A small image embedding model, trained from scratch: num experts 4, 27.3 epochs.
Rows from block 6 of a small image embedding model, named by matrix and row number. Rows with one number belong to one neuron. Each number is 128 + 32 x the weight over its row's rms, rounded and kept within 0 to 255. All counts start at 0. Numbers have three digits each. After the name is the row's rms in percent of the matrix's.
After each neuron's rows are labels from the 100 images, of 14848, where the neuron reaches its highest value: "top examples" is what is common among them. Only what is clearly more common there than usual is listed. The data: rosettes with rotational symmetry.
# fc1: MLP up (model.blocks.6.mlp.fc1.weight, 384x128), inputs 0-127
# fc2: MLP down (model.blocks.6.mlp.fc2.weight, 128x384, transposed), outputs 0-127

fc1.62 125:162111140151158154138078176080140114156146111133095158166112116040142159143117115111166119146124113192158066100074165141107092065119125137151126127162075169124122096111185106172065133126145134151115141102129125083163191125103097176124144157139172094132101133119119166120195080149115103126095128187152133089122086123130130101091157114130183168119128155140158056097201089108094145111193
fc2.62 110:093090138113103122148114093107108145101207068109099146137144090065121122075123171103140104140078067123126132129104111058138114122109026156134068153094136108116135177090120168082145133121138179125155200102196150088106115125194143125155075126109108112139154111188115107148084109143049109118131114163108092137151127099102150100116067147133135097099118120195119106111139146125088121121163
top examples: pinwheel

fc1.86 112:090158130089169099079123145135135184139126164110084177148098144155180092119089157140150130110146121150102119107117142158156120129132128173119158152086105106100122143198062156199158073104054121105153127114068097145068130087081138187166058120107090128118068137094132094091128136145111146145120105093146170150121130109154144141126144130114160102149097067078205096089089068118147104169122
fc2.86 122:147169130098072130114103121109084133223136102095125132124134139142158137092064092115140134150091144112127122109183144186117102090124096137094087177137153115148117058121155091146069071072102141098119123144111038077092178112138121192097167130148163159166139140140106129117110120097176172148167100120121150082078202093115083103101135100118095139152130105155128153120090161080106136163086
top examples: dark

fc1.18 103:126178139087177114088135134186136164147207161157129178136137108161100146170130147151105145110087159066136077150098042091134120074133171120147155083141151135131100083111136105117157146111118113089118116198102129108102103127130083183082118131096115156104118102151171120121078117123116104098082136183117120124140103148156098107094127081103053151100143089138136180129189151075177048139133
fc2.18 111:118170094150154107160155118116139095111131123130125067053159058157118223108134153143116149184149138164129129123133087135116099174232183117132088099167151132161081148100106133134138124087157126163145112208205161155118132117118130150125097101054107178140143123095122100101147185142128142132124118093079115075092157111120103125147091108137163112148139120188152130154082090180132126113107
top examples: warm

fc1.209 075:158200123128134099127166118106186126155180101135180206197083086085124155154120161140139136144109120105158107142147170121082099118148069152103116103133182087097105093095145128105118143157150103136182140093153109158114080073129130133121088119110074162114153156098232055121117130122128139073155148121147133100119144115092187112097093115116119171126176083122065123126139101072171139133153
fc2.209 086:173103190114128157131084151081087135150138163118186155109130088142164116180138145135140146067155178105156098161058122218121165090105136102056132111078095066124118125142132115092108121113114078116137130085130087137138188155137071098108098159094171162134153138099122168067139094118166083058139152072134081123115127123144158145111111167141124143170063065138120120129126093136108107118144
top examples: pastel

fc1.121 103:112088116176143130145116109162159171120146138167109181089139112200175167118194072131135163175136120163123098114101143075113113137113166094140135112141105066121158114155093137149116156172143070068130153075125140141126169055138146173119135147134104093154073183113126144089117137109160115119158112182068138114162107140152131151196115078076101156151156139051180109127145127097179101179110
fc2.121 103:068144062090106073081134109117140182094131130109151113169141094134143089160109141123106163082142137167131121103109150172138146147197169158112146128139103125157093113090165139105157091161126043162094160135123151104115078177120118100139115177142130132094146167100104131131104148105170116101161126073155128098144116178143134114078157129095100111100098147101156158107131110078061020215105
top examples: mirrored

fc1.40 108:164151115089110123099217068108140086173086174227146118164119158128148130185145159094133126089096169167107086168127165111145100156156162112111129119183086097107094104137115169164104168129114088093161136124106093112147124139137170172116084161121080072112082127121174111148137169115140170140106116087181166125142101149085139104129129097110147117088163080146197157140126053128161109134137
fc2.40 112:078164095152123145165191151126129109145133115149138165109158129121090140128152130107144119115059171134087131101171102198086109085094132115128149103109142150117135173114156141182197068126091175173128190116097135101115129089176133118101098150148047142105092109138153112122124095167095166136151081109166027058098188098121110138112128154134096113128149111132117161165116099197150167085135
top examples: pinwheel

fc1.129 120:132162123092103138149128142075093060088212137123134125126077130112092100094178110095118100121174120142123148129166153151087117095148129134175154135099161139079116136127135144139158129080156088106140076097082161127149181151165087181146172108153118117179165074116148127067153133147114185167151140101082120117084143207191103098154193097114194103144120127123111110155145099116061085109103
fc2.129 111:095132131124104187149100122110145147143190087115120147087157134162166150115194119150150047165128101084136117136122113137121086102119115143165146092128145081163122154158173165143133100073151145139053092164127127173147061155153140168107111149101160062088211151102089112147088130139138156142156124084138136097119120094158132176150149106167127121167095104045134118128201093156113059163118
top examples: mirrored; ten-fold

fc1.101 117:115095132135188166088173147127083104129160127133163146134114183097118103151143175123129118147144136117073134107149157154106173108097139116121113141075179125101136122135106147103055166101168095111054134080196111119142087156186056141165163129124127093213082113089101151123122092147128099117124161099122125128149161124185141096057112130184157077099084176105155120151125160167170128187155
fc2.101 105:125138176111056149141104085131123112073097184118153149076132166171150139131090082143152087111103099118166143145147106131096125111107149101138076142193092155137064162174125130136125112113149140129154103107128161101082148150102119163120102062105159161095117144186133113216092152043148128144119103103093081148121103107129136131152156100149077185153110187157136137121147161167188152210105
top examples: three-fold

fc1.23 084:128107128172116168121125128129127169175101134126082159070139143123128092118114175141155108133157072143092125120071128133121226134107141112093172079112160120108142148121105106182150097098152178137104120136116073109122118108130156097162203146133119168101120111172175120102172092059111230082107129164097117190070156100150180136209106095144088157102132121101084117120129101154114122102136
fc2.23 100:093166108100157102148168112116196107156145210095082129088148164130094141128137118192118109169152106129115109131111111182092107088177074151129176142126111106146100116100146081093100131125090148124177148176125124106138125090142127093135117156152120164178122162100129126089070059112117160156086135121198091159165127154219129124115126093119149108170158174136121140043162180118088152091154
top examples: mirrored

fc1.64 086:151230165106067156163124131101141110113130161124101129177172105121074133154150115135120178120163151113090147127165128158142120074193161145098057168141110157091106092104108084139102163128098120136126140146073083173144129081138109131149147187085117138118114172167116138121079117106153082100101111144121130196085095101188172112065132102184135141139178117089088120144182165079144129151127
fc2.64 096:101131102157106159101174069165126132109120144127133116063066074102178134085140060103152167148065165123126117143107151108182111133104119125123114113143145057187124117092100242114160144185163178097148154159157159090092142097078147140096117071170163136109167116172109108133085118147158111115124124102135108110091164168150130139130153092151139098097120156161141065130076143102087147154135
top examples: three-fold; grey

fc1.9 101:090092067106201118171088116146147135087086180160105127150076094132119151137104137192146140158081156140116164204125103089133086105078102146083198120129123082143097100154159130132097131173062103065090160128113079089123144133167122119168126102081124076046115110129105145096158114122105152175057174139144106162129129119164154103132152127154150178145086088138154150090116110139122128139113
fc2.9 093:154151102105073128123172124117119117147106074140133140093170165078086118056210104134141141121150075126091178131099077029144121061102170127120145103119156161115132099182102100118167119148116170111142133118107131155152165158081126122099125142132181155155150082113142137111139105145059106140131132155064161154191086139122078131149123136101137174108135127180127106172084191132102192154134
top examples: warm

fc1.115 089:121133143166114119147040119139152146081122176148190179156124111073094147132102153148146168167169157162144107143115162112110090152076126131121134124112130121130109155076152112077081128036153198154126122133135138141101162067207121078130096108146158123176093135108125160128177073073123166113141126109092131177183163119112112112102083123189098183094140161121162109083152139094121157156138
fc2.115 102:155145108122123113124145107158060187146122129185111143107141094102131115173164124098077125113071121083145083140108140109095144136097124107096144114092080166155083162079092105236138166159115144118122158143114141092085167076102201121110177102155111172072140104107102133166167182163100082127161106122128156163115162126130171113135174076171142177127164129143162130145213106094108145130122
top examples: vivid

fc1.207 126:163116065147153135154148085143134113134165069140081155130121139150122148132179113134124123214172142143109196090129171096145106106152120150106157130132105140147168160188100067134117182182078108089143121098098070083177079101093109134111113050090153108114152077134153141066184148147164156104148094093135151157105165152145110138153113138140101126111110105091164104208146178121092119090153
fc2.207 120:150094130156136134162131067111132168110132137124106169143105084158151112191154083153072094184173117147153140109151097121131071130065136124125172140102129159156152140155141127116155085135073096105093142106117161097211106150160159061221105181124118124099124109143131085136113163143098133119087200100107135214114148175099122086092188115118119136112180162171150141116105102157145104100157
top examples: vivid

fc1.11 075:156145129113146115145127175108149127201166069135138082139159102147089061121146100109125094164124111133114145145121092101141159101113133190123110081085198172176108134161133172122138171096100072121131120136095142117152140176057169189159142085097161113133132136118188139121130132095094152163108105159103126130118106126199114147170110083113105140142108130121127071111080072130037133126217
fc2.11 095:150098098123122165092208168121116092119135117141103085151125137093057094119131119072118126132126108128120121118098105128088173088125102186138165076137150159193068128156119185146109115171154094162160093132172141125142114172121117127094186072131119116092129170163128074072133151141190162162127071153154148147117161179128170122119178130172157146077192146114131183084122117103143086164078
top examples: vivid

fc1.331 105:057094106107171110156096114100090167115127091112094102098117174077116149129137145104121166157115115153124148139125091112097141197140146142172092129156127144172162075100081040096115057103118144186121127139097170116087141124099135150112135157108121157192155124107164075096172127126146124173143120116062160129185087136129153152136195184128097113114142148075145067162129174095119128194160
fc2.331 114:141160167102092141145118162127144116120137133160148192186118144132117078140053147107187113153109114119116144140132060147187147122081123128144133125157216151150183120119184134153106143126122166148129125134140064170096071121132127133168139129157094105065175202152128117142130137082133126189157096163145143166148141118072132167094137082124118167159138191083084140151073088161127176189127
top examples: pinwheel; three-fold

fc1.63 127:104136128174149131092098164152112141105103094168138191139145152072129095110122112184122144070137119128109144133107162126184077073102181133157132158110137166159118097123099128137070133109094149126126131081182089167182107140165135099045130114156123158203187125098187095134174140134167134105163164093110126144083170092148165193143149134138096089110142128098138130225140074117125091138110
fc2.63 113:113102118125118124085128120101156164157109133136144108065122118145197132089162108060160106150146130104142136192165159132154157126077136113109140091134146151143116107143104164133123044178169187163173124128142137130124137118155150140141098130104227169097151210137084119131156187131092099123135096064096116124087143160105077114101205126180094198125082111126153069131132126112151159134146
top examples: pinwheel

fc1.312 107:085082162112102172113131120143076137173114040076154082165100183109164095106184141144112116143108085139125128092124106102118126120132142098093166153147113162176140062151152114126099154090079119153107116143129177178184130109150111166145126113099186177084127143057065160141137068143124183161097176137130119104187152105134100148166095169152122168110149137151117165162160179123108130103181
fc2.312 099:114097181147128151136084084209102151072154094125174152103145127066109159154125110115132110108124145120089123121065172075151133169073139160099107108103148086136122170162125109112155144117174110108109185190135085135125131110141142111150120083098071085179162132198055105147189154161130127084159140159089155116097122178109157134123185080071144111199123157126147127152091123168138117124139
top examples: dark; cool

fc1.379 120:118129096110137078064127146142110161123187147158081106121249148079178093052165112099152114158146123138145091127102121151102079156124106132163134176136155113137170135066073080155148131087109094171177127114120138154146160135100114125175105156099144055131130110184131129107124085083156116139098129165149149192161120082141102160122123098103115201145137127093128183135139120142094162168124
fc2.379 112:115154189078151158186103086124156160093115147143114090127069105139116151198161163163130173095146181115070117138185085096086116095161144095153093147143102102139136205145188135152123172105122141151076148172112136131075101165141120100169100101184128140122162122092108170167164141116152159079146089117125134138121107111122182150051163131118095139145130189116140140210092158129121153156121
top examples: cool

fc1.20 072:117095147104156180099099088143133135165177165103124064132080093150164102148156106132150098089163106128062171115129018180133136183135145056080162185137120134088113137130079117103121111127122082053098089145129163184097120142127167135131154117134111162133141099105173159130163186077141131137125093179171147112131165182125139128101113132135143132092106071128146131119055102115100142159141
fc2.20 077:067154169112191075140107081120131127147123114170138132143108127155155162112132116136127127096077091153165092123115178135134150124084139079092149128136066139141102099151128117101126162090161123153081152130128151096089144134165124127077141163079156136149166121123147113162108081082063179160108113067079107107144063100117093148150060145184210093107077156148108127128138152170058203139126
top examples: dark

fc1.5 105:151121093151164131134201173129174146140165158113095161142141165095125090142133126112217159135096101106088105092153126128122121160123126131151173149160141126193168093126156214043108143116066142067135149130094113147114142090133097140182087142143149118132144132109122110088196143149127087099110166119146162126132113078130052148161110117173080170103079130185096123103066137104135118080141
fc2.5 101:126096131154093082111130129128124116149117168152109135159122093133132161107108151115101152100091134156138101061077181078164146107113112055106169147139103156105160104168150099142195126138140074132164139128234125126134137131116148141100138128121108100115078096136184125113081158141083145088097187099170132073156140130118022168091146171116128110169145143124153197150091199131104158162143
top examples: mirrored; vivid

fc1.349 088:113163114068091102047140125121095109147082147115124077112130094183143125065070081145160120148153164131157090085155117123136172137107174105109202065179160077167181091137176114118163083087114155161113074162149155112113136094089166082159116177138110143175137152120138166145160133142093100105102085150133176138151144110119085122100133132073141096105117098198131114128140142129162094136078
fc2.349 092:152159134107125112096123176056079121078099089141101099131096110138115128086119134125132077124106162102106069128105155127135145182129147123146157118132127140147053151106170052103119104157116209188056101215079125082165106084083102158115116129078134181089084137103104149143152153136116091180102082095159136186136139130081132123166131092170158104149143122100136110121120125120067147131104
top examples: pastel

fc1.160 090:104161119119146138090086095146166111083115090112139075113075078117168155156119160144118134095161097066145144170160144140151069122129186148138123129128188104187146139153168100135099179130155182097112173111178116151105137134073092165137064129091130162131112062112103151074117122128154167102149114125169099146130143102161149157050150097101123056156153122104120170163119154169107122214107
fc2.160 092:167161162202130128082132053095118117128106087117145116153143147121138143158167161142135155141085162092095143172118179156209161184121139124124130129099136140110197124190073166177085148174098097069140131131115087091130094162131155090169144123152110110076101135152148124163151104147164105163098132161158120119121162110169111172203120142129151045150114206151155156100124142097148112117103
top examples: three-fold

fc1.117 084:118093102134122134153089132131107123158191103110151199090092186136183125106153104124184143182100129080167087105143119122127112156102113121093139136123145142182117191162169127153166101142107126077137048070139135138141117074118169096161148169116092116110120194109151134097114157096078129081156138151083145143187057159138129151142197128174143058106120086096128120125125117121165064091141
fc2.117 096:132145088106127134150115055098122122100092089051165139169120107123124089202168101075092155121167102088136147061137086089174102150118146133180138121136142134101157147129103169186169124135134100111131073122153165160095128127106150146132114118093141128113111097059154109137086105189142088135121113209105058171111128138182132125192136141071131164100118192150117097085156161151104120095144
top examples: mirrored; vivid

fc1.218 100:115153147199116092119113147103187105124121183139108183147159133106158151146124119106056128119109145104159146118138136122124093101169191116081104156144075171149081095177130137190136175064096121110149181162075073102141120163146124141189150129192103173131140151098166112128096116082083085114158149073140158143193087143148167144113089136163149142132133064104142078110100099133092176134119
fc2.218 100:178113112114143122168130046144180115131077080138153176082095160182189141121157176104153083145126149092115173158129150169106123157124113117069131095146138146098122145150184127129111117112094104157198145094120135124160155073090096079139073129115156125156101066159135117123072113191135105175192167137127134107169135218071104146138134165148096117114145150157143100135157144104157085095124
top examples: warm

fc1.274 081:138146163123108142114135090191180168102175075156157114077163165133065129137123061133171177142115132143109159150122099122162083138127149173083059143179177120190137124110169130138136095157145153093164079132099180141115101069098098120144073095148107155175106113133128089134086126099159114133083111097133113122125118149099145128174169137126119150108183158082109102169080131157223079104134
fc2.274 101:159130172079117125119124095127113149154138208175162139091093190165105127185149126116136146098146176116141142103141135112115144121093073173095116128078127157122054153200171125119114134127085136100130027121119122157116151155136092167128163106157216083098175133156132156135145119138124094172130157132067146159113160136116137059131149217166152113135110156145072097103119103141156163118125
top examples: grey

fc1.155 088:157094158092099141150129038108114158097156108136136148176132188132157107127176121135129101106121101162150125133101149095099076099122091178098189166127122135137111089150119106084116222137057089132194149143113094152122130085082157136137106131180151175097094106083111122113148101126110180072154189139049106120121105117088106152113110115161112089102130167089157185104104123130129105193146
fc2.155 100:103175138130145072135134141112194178088161115135133143106184185120134056116097095117090168116157069117146110175127140170169145121145122139109101167116100160112170112141090097124153114115123048089148096110164126034124119144093181109196112084120147086096149175085156124146157135136138146167143136165097095119107118093146086066129133106130125198173082155161174112139162144158105178113134
top examples: warm

fc1.21 086:104117117113105137106115161161108191100141112124117111093164145135048099161171129116146116107097091139176148114186168126093126108127102094092142074083144138115151182165127142146072169138115130113118116132155050091166203117158094099149142159152055139144158136145147083120101069133090126133191164161177073142204131165101109114090137108147151104101112124087189104118157131091153167175082
fc2.21 089:079142140173156112090170148142128160148118137161100140086085129109119135210145159110080169144141115123144155172153152101096123151108095138112145117106205126124076088145158105132139144078103118119049116055138122170133180078176123132187181167140177132086149084124064132147128125171167091088117153074116125157173090089197106121146081145129112135169102140076120154104164122148166119158146
top examples: four-fold

fc1.261 082:094125114157157150163149146110124149165142178130199115083182166120073076128098100106140124145170133120149100202134119127140085059084097097098096141145178085176170112093126072088121131169113122081115134148137069136132099147131124102081175177082073132124152083082154153095178105128128148123120103183151105180098156137121116151118127073179153141091143061073108081145106123099102119096118
fc2.261 089:104149137139153094110073093108173107151114184093110105131153166113143082133104077165119082151145097131143148151165161106136119102078153164137131162131158145121134070109160163173117063170053137171206072176101149110132192158107091127143138157109118104149100108142048142135155081132160173133110154135154094114171130096098178132121123123148180141157151148113126152088052200158142162146098
top examples: pinwheel

fc1.131 122:132167144144116074144128118147059120139133171104141149104117135156130104166170202172145162143111193085150126232129166132082104090113176135130144133103053114151109118097163174196103129099089114149172116146141136136153127187122181115043093122120077134089122141143131110121173098158113133086129124186133128116103090119143119108149155148118089130183115121153118182127093074073151099081115
fc2.131 115:090110122198142127132170179168193065137118134145117156138136133195118160147071126165160141130082100128090089156065160151063104161138115079105165145139091136114135153115101139226156083172092150131186094153098138126141119152138122146128123146171101113074098109098171058140084120124115165141158125198074185121157151150121132099171153185110126128149090103127151144104136135117144170153146
top examples: pastel; warm

fc1.381 097:148207150108092060087066116126125151104132126163106169142078107145097137172134152124110153132161047079117116145129166106136128118132179126171123137128109087138133125170131141113116122083069176131141123164082118170163120114157142180137075115155114107154150048174151124172114107090095168107110110138141124197227092140115160108114154138143125171166109157151094158159213150114142101112139
fc2.381 093:173135153133151101157119121135121165143131073142130163158116109157122150139123131079135143114128103095111184135180120152143148149186114153104102143099138088126096151074032164181151094120100066096141163057146100146129097150193124168115170094151129186049153140090072108151147109119092131119136172149081093136138196127141099086108164185098158154081129093183060114143119122104119112104134
top examples: three-fold

fc1.98 091:216146164119166175107110143161130135128125202098108171144128146130156172162175122122105168108097102122153154123134123151144098059073085135127112119133122141107145091114123152104123232107078150153125102098081078102113101139151116176153130132111136123065149200140150201173096143132134155133058097116196138149090158147147182127129154117103145100089127110071081121109155152097103160163111
fc2.98 094:166110105132156094097131123158145125101161143135084167165095106133072130122110121034137133097067162119142109190138125115100144120107079117100177090154143182112127091130154138055104179088174190110145111149185134126099138177097144095102181124130164139103165175106139157174114142166197116075150123157111159137141151083132110141100166164123180115147063121180073100108127100099098170153154
top examples: grey

fc1.110 090:151136156042121097137141115112116101133176154148151114168136125128108071157201149063172127139114095110126129153112117127154100086140135085117092200174139144129157134194141160140131137152108144182115135125110132130198166089151122086174119139124070127148119141157088055126164117067126093170067149111093171166148148154146100168141106099102129156095147192130151158099142153088192189163089
fc2.110 085:122106088117108132127138144169119122135150066154148121098156140087047109123106084105134166185112147154112191130088149136140105125116163068147126172078129162129075021094073171149106115142133159142088074148123153181137070151142133167147161132162178107099122132103211123139143107139143118119093071128156135077116122111087162178164094172169142153142140149126127132137140059114159172138085
top examples: grey

fc1.58 086:169221144168143147064118108099101150135078149126169095112059144155088151078092131147141100156114113100126208117121106167115154142132169146116123074078158112127097142071098092103108066174140102150128145119146146118148103142173099110084167099151159090146091150122116116164082070119163139090183161134119156140145119110175125167106117141133100160110102157136042135089154102140214124134109
fc2.58 096:105121032132098119124162122137133100118120099083102091112104176157077208168130136134156137118153121172089118110161141115078080148110107116101106178126078156133143142149122124167123105113121152182130106087140199107104114158124129096142177073104161193178124201127131190127125181200100133051157110108143089128116144072107071130123152090132058136097133164155120134103101115123145144144147
top examples: mirrored

fc1.282 096:159205170123203156098115094137155100141102114148138151114145060151137121132064134153134142068086079146145199144130164189131154087140134106140119089134120106124193126110119088092142155116130164185139137078168067136112088152114089128106129080148149202095158123145100158119108148068057121075137109150128124124087140181118122111114126100092064127109130216116112135163147111145098127118112
fc2.282 096:191134139118154087116150079168163138112137115151111106064181112099118108120129095148110116031086171098170085151169066110119094151128113139167124091079115136104141136138151195153078135145139124127106067140148103106109094175126131137160116116096152128131168178160140079139167081068132066133069137133169100141146113150171106133184140088170125142079167134124186089128113101063163091129101
top examples: dark

fc1.68 091:107136107178134092121095162077123105100101143104090130057073102184097131178105145179133154175090121141104142097131111064099129144093089126150087118130188129071100132084092119119106184126161187196071116119149123073109156145107077110118105118102123103153083083113136129118124111147046147135174085143190107153144147148110129169150161133173127131138087130124124111208084134130177142082121
fc2.68 099:112142116109192083131151113169159134128141139085131081153155139118109150138148132113110105090088151169099163140030077162113171159112103087182134144171118139113111161118124153136156135194167099083135089133133091127128146136106035098114099094166051124145159111072138181120175066101160144132131051152148102125080138132172125159173104142144143172154124168119094153196125126157134173123135
top examples: grey

fc1.14 091:089122126058122161145135124098164159139093120063093126120110154126102141109101147100168104083104168148158166143106113076152136094128159119198099108113087080150119154129164068136102112073167122145140066141110091162103158119108114070144125112134099099117108148127165167196147052098057165137150169117165094108146133062137142109151118155144127191091113164116147073144169164150081126138203
fc2.14 102:175111117098135103152048098131105083116110106149108111159116125085090167126115172130137139033076097135135147116125144074140131163127106084071133078105108087118129155102126072125178141123138116119089174084140119096110178124131115142138124143103081083160095094135166101178128095120159201094136155096106190154137128105176046138130121119159106106187095125117122115175123111154131143216185
top examples: mirrored

fc1.275 113:116124109175180135125105114078079113127147095155121113127061071086033190104071125123127104160231123162193173155149124090076174147107135182098101143098156178115122110144128128112152133141160175113110075149138122100197113136133142113088106144135128164148131119113132126113122139125111106140150151140113171170117207116143183141074120114175149160086175110101161132116131133128099143134064
fc2.275 102:123087141102042116120094161117099114173178107129119107136169130097108149111125086139120130156089151133137124130113124106089156102091137140122118176137106171180138164146172108146081124085143084132163136215057112118139143147105117088184122169111115096130101162120135140092108124108101145156205117106217188198161095133109136116169122120168096183151156131149100139152070137159070097110058
top examples: pastel

fc1.354 102:108137131123133105172139108138149139175128149189130142126118117104144107119146127124114135186087138185119123170102112114200136163081093120153136104099101134139122148152117156147061134117132214137127123103119182128138130061170140082095125172153128214114136161162091151052092110153150205058102088084112091155151072081116099158152082170158112062161173147078128144100149120123123123147139
fc2.354 100:113039163142144129083143103117088133056111144159146150144108090122141111177098118153151159123133164100089118128096113167117128132065147104143177178174127121113103195163130088131170102142115143092096107167137151066116123164129154056105141113134140147102152145170156103081228137164096071133097152148084131130146151165157144136133114141202077167139094108173189143151101146097120099132078
top examples: mirrored; vivid

fc1.130 073:150096121148096105126114165111092077108153171147104147088117131103164126136086066092123170132030075112084109102171107111135147106167133116117173101139123145155144151142146109065122113129068114159113107142065105126150128153131106191185123144099079118113113118153085120192159097144157168108155147107083121208151150201106183118107095123094071156114052141100099155094142134089120091135117
fc2.130 094:119091126088106143159103090147174160142078153149127152094166114116104157155113102139136110114139107118121187157140151174209098133144113159057133075113139160102127117114071129119143153141089189087140085190082205115108119108130126171147100123114098105145151200128131156153127072095151176148185106133159131131091130068095147129211106177165163138119136117130109129128173114124038174125130
top examples: pinwheel

fc1.39 110:122102175097098137093111051134143177153133085133145146134123123191093143140154158091107163134136116112191128130174148199093110151143144103068179145063069064089186077099164082124097119198148136111129086165154166154086093152146163084141132129117147147127127119101161177165146087118146069137122123176074189110100102146146132151104161155080152168087121109124126143127157148089151113121148
fc2.39 108:133103080159134050115106147166101155096175162110079070110156019084104100052114128163162146072134137117125130110128144165089114171108087120102126115135156030107120094088127059108147090121118105122105156158129153170106125086113113162106121108177079140150160150151138101102133147134069120146108083119130130165167147116134156146171146150155116059118137139132117169166090090149110143153080
top examples: pastel

fc1.308 108:125116127161123097101118075128124152139172202153100160097050104118085170126162135127142166103088113129066102130160113099086159151161120187212167154128144116103156178150125223134088132128124106133121189137101109160090170105102139129164163132103160107090077085105161126084136147149150085082065079093116094162128120113102111108129165077119089158118179159147137151123144141161129101071125
fc2.308 106:137152117091147151173148114124161121165120122106089112162152104133171156175126162075094115095142162167119136085101149081139085117090157161124172091123174145142128113099129109107151123177073136100128094140151176167193167106160143059133186153141088099147142122153132161110061124123202123157101183123102134088215144089153210089129115162115090121080137136145134111089155083132051142137129
top examples: pinwheel

fc1.293 118:118129148106168061164160119164168137148127186164172115132114151130090137111116168142130140239129114150135152118135088128137176140170106190151104134143079145111102109081148188118134068127128087129143147106148121072162079153096100134171096075098202105142102115127141170107104108158097078147113127078104067124152121073111092099128130077097118150085120152174145101097148194106170178116121
fc2.293 102:132125124140193121167073118154162079165091145146168092073111154203119166121104087169166105147118109151077129092117112108121100105141073152152129118082141097125098142113120103155132130113153146045117121151101142094116140166156149141115144088138136126190099081114138129104074118075100145166160172173113143138067131174118220114155051104069110116147105132060143140115079099183143108125113
top examples: pastel

fc1.338 080:128153071117123123136113124146154071145094122119107117053122083110075143114131160150099107164137157106129148172096111148133143128139146100154092168075139122123089107107163151142054114156155115152087075173115122111113091135157130132155039184069176161165148116064154132177158129097127081079095121146108095123181201090111149170138175093073134150127119081098072141154076143130128165143173
fc2.338 090:192113112114102148116108105097119204106118118165118075111169111144150121113104152136128134103166137144104128100154105151137178129144154102136123179130138116105136129081143099095179162152135072058183071095128105135094118152140202115078175130148091135168177086184173106132126137127146097158123144125118072133055086142143087122121070151123119135132078051128155164187170061152072096137106
top examples: pinwheel

fc1.77 103:096104091113114125138115078083148090177201126113134129151169124110103143147114145077116115164159149091128128112153139130152118119136086105187131113129116067165119100134102188042112062081120106184122122135165183096149189074104122093130122128131152144140106144065190187130123160077104096125132143136093136166130134090139142087111146130126096046105113157164089133178112116107129136212182
fc2.77 100:103106166093105084087108157170116071102049175121154132218097075110146131087138129156179148088143154157120116147104117125108178117130137118095151147118140110073152076080099128143091206139162107129081095116107131112070103190137113104139120116109099161129108083171121083130109131141081165136081102103108127149116109115077153078103101075120113191112109167078103093121165097146151114141063
top examples: cool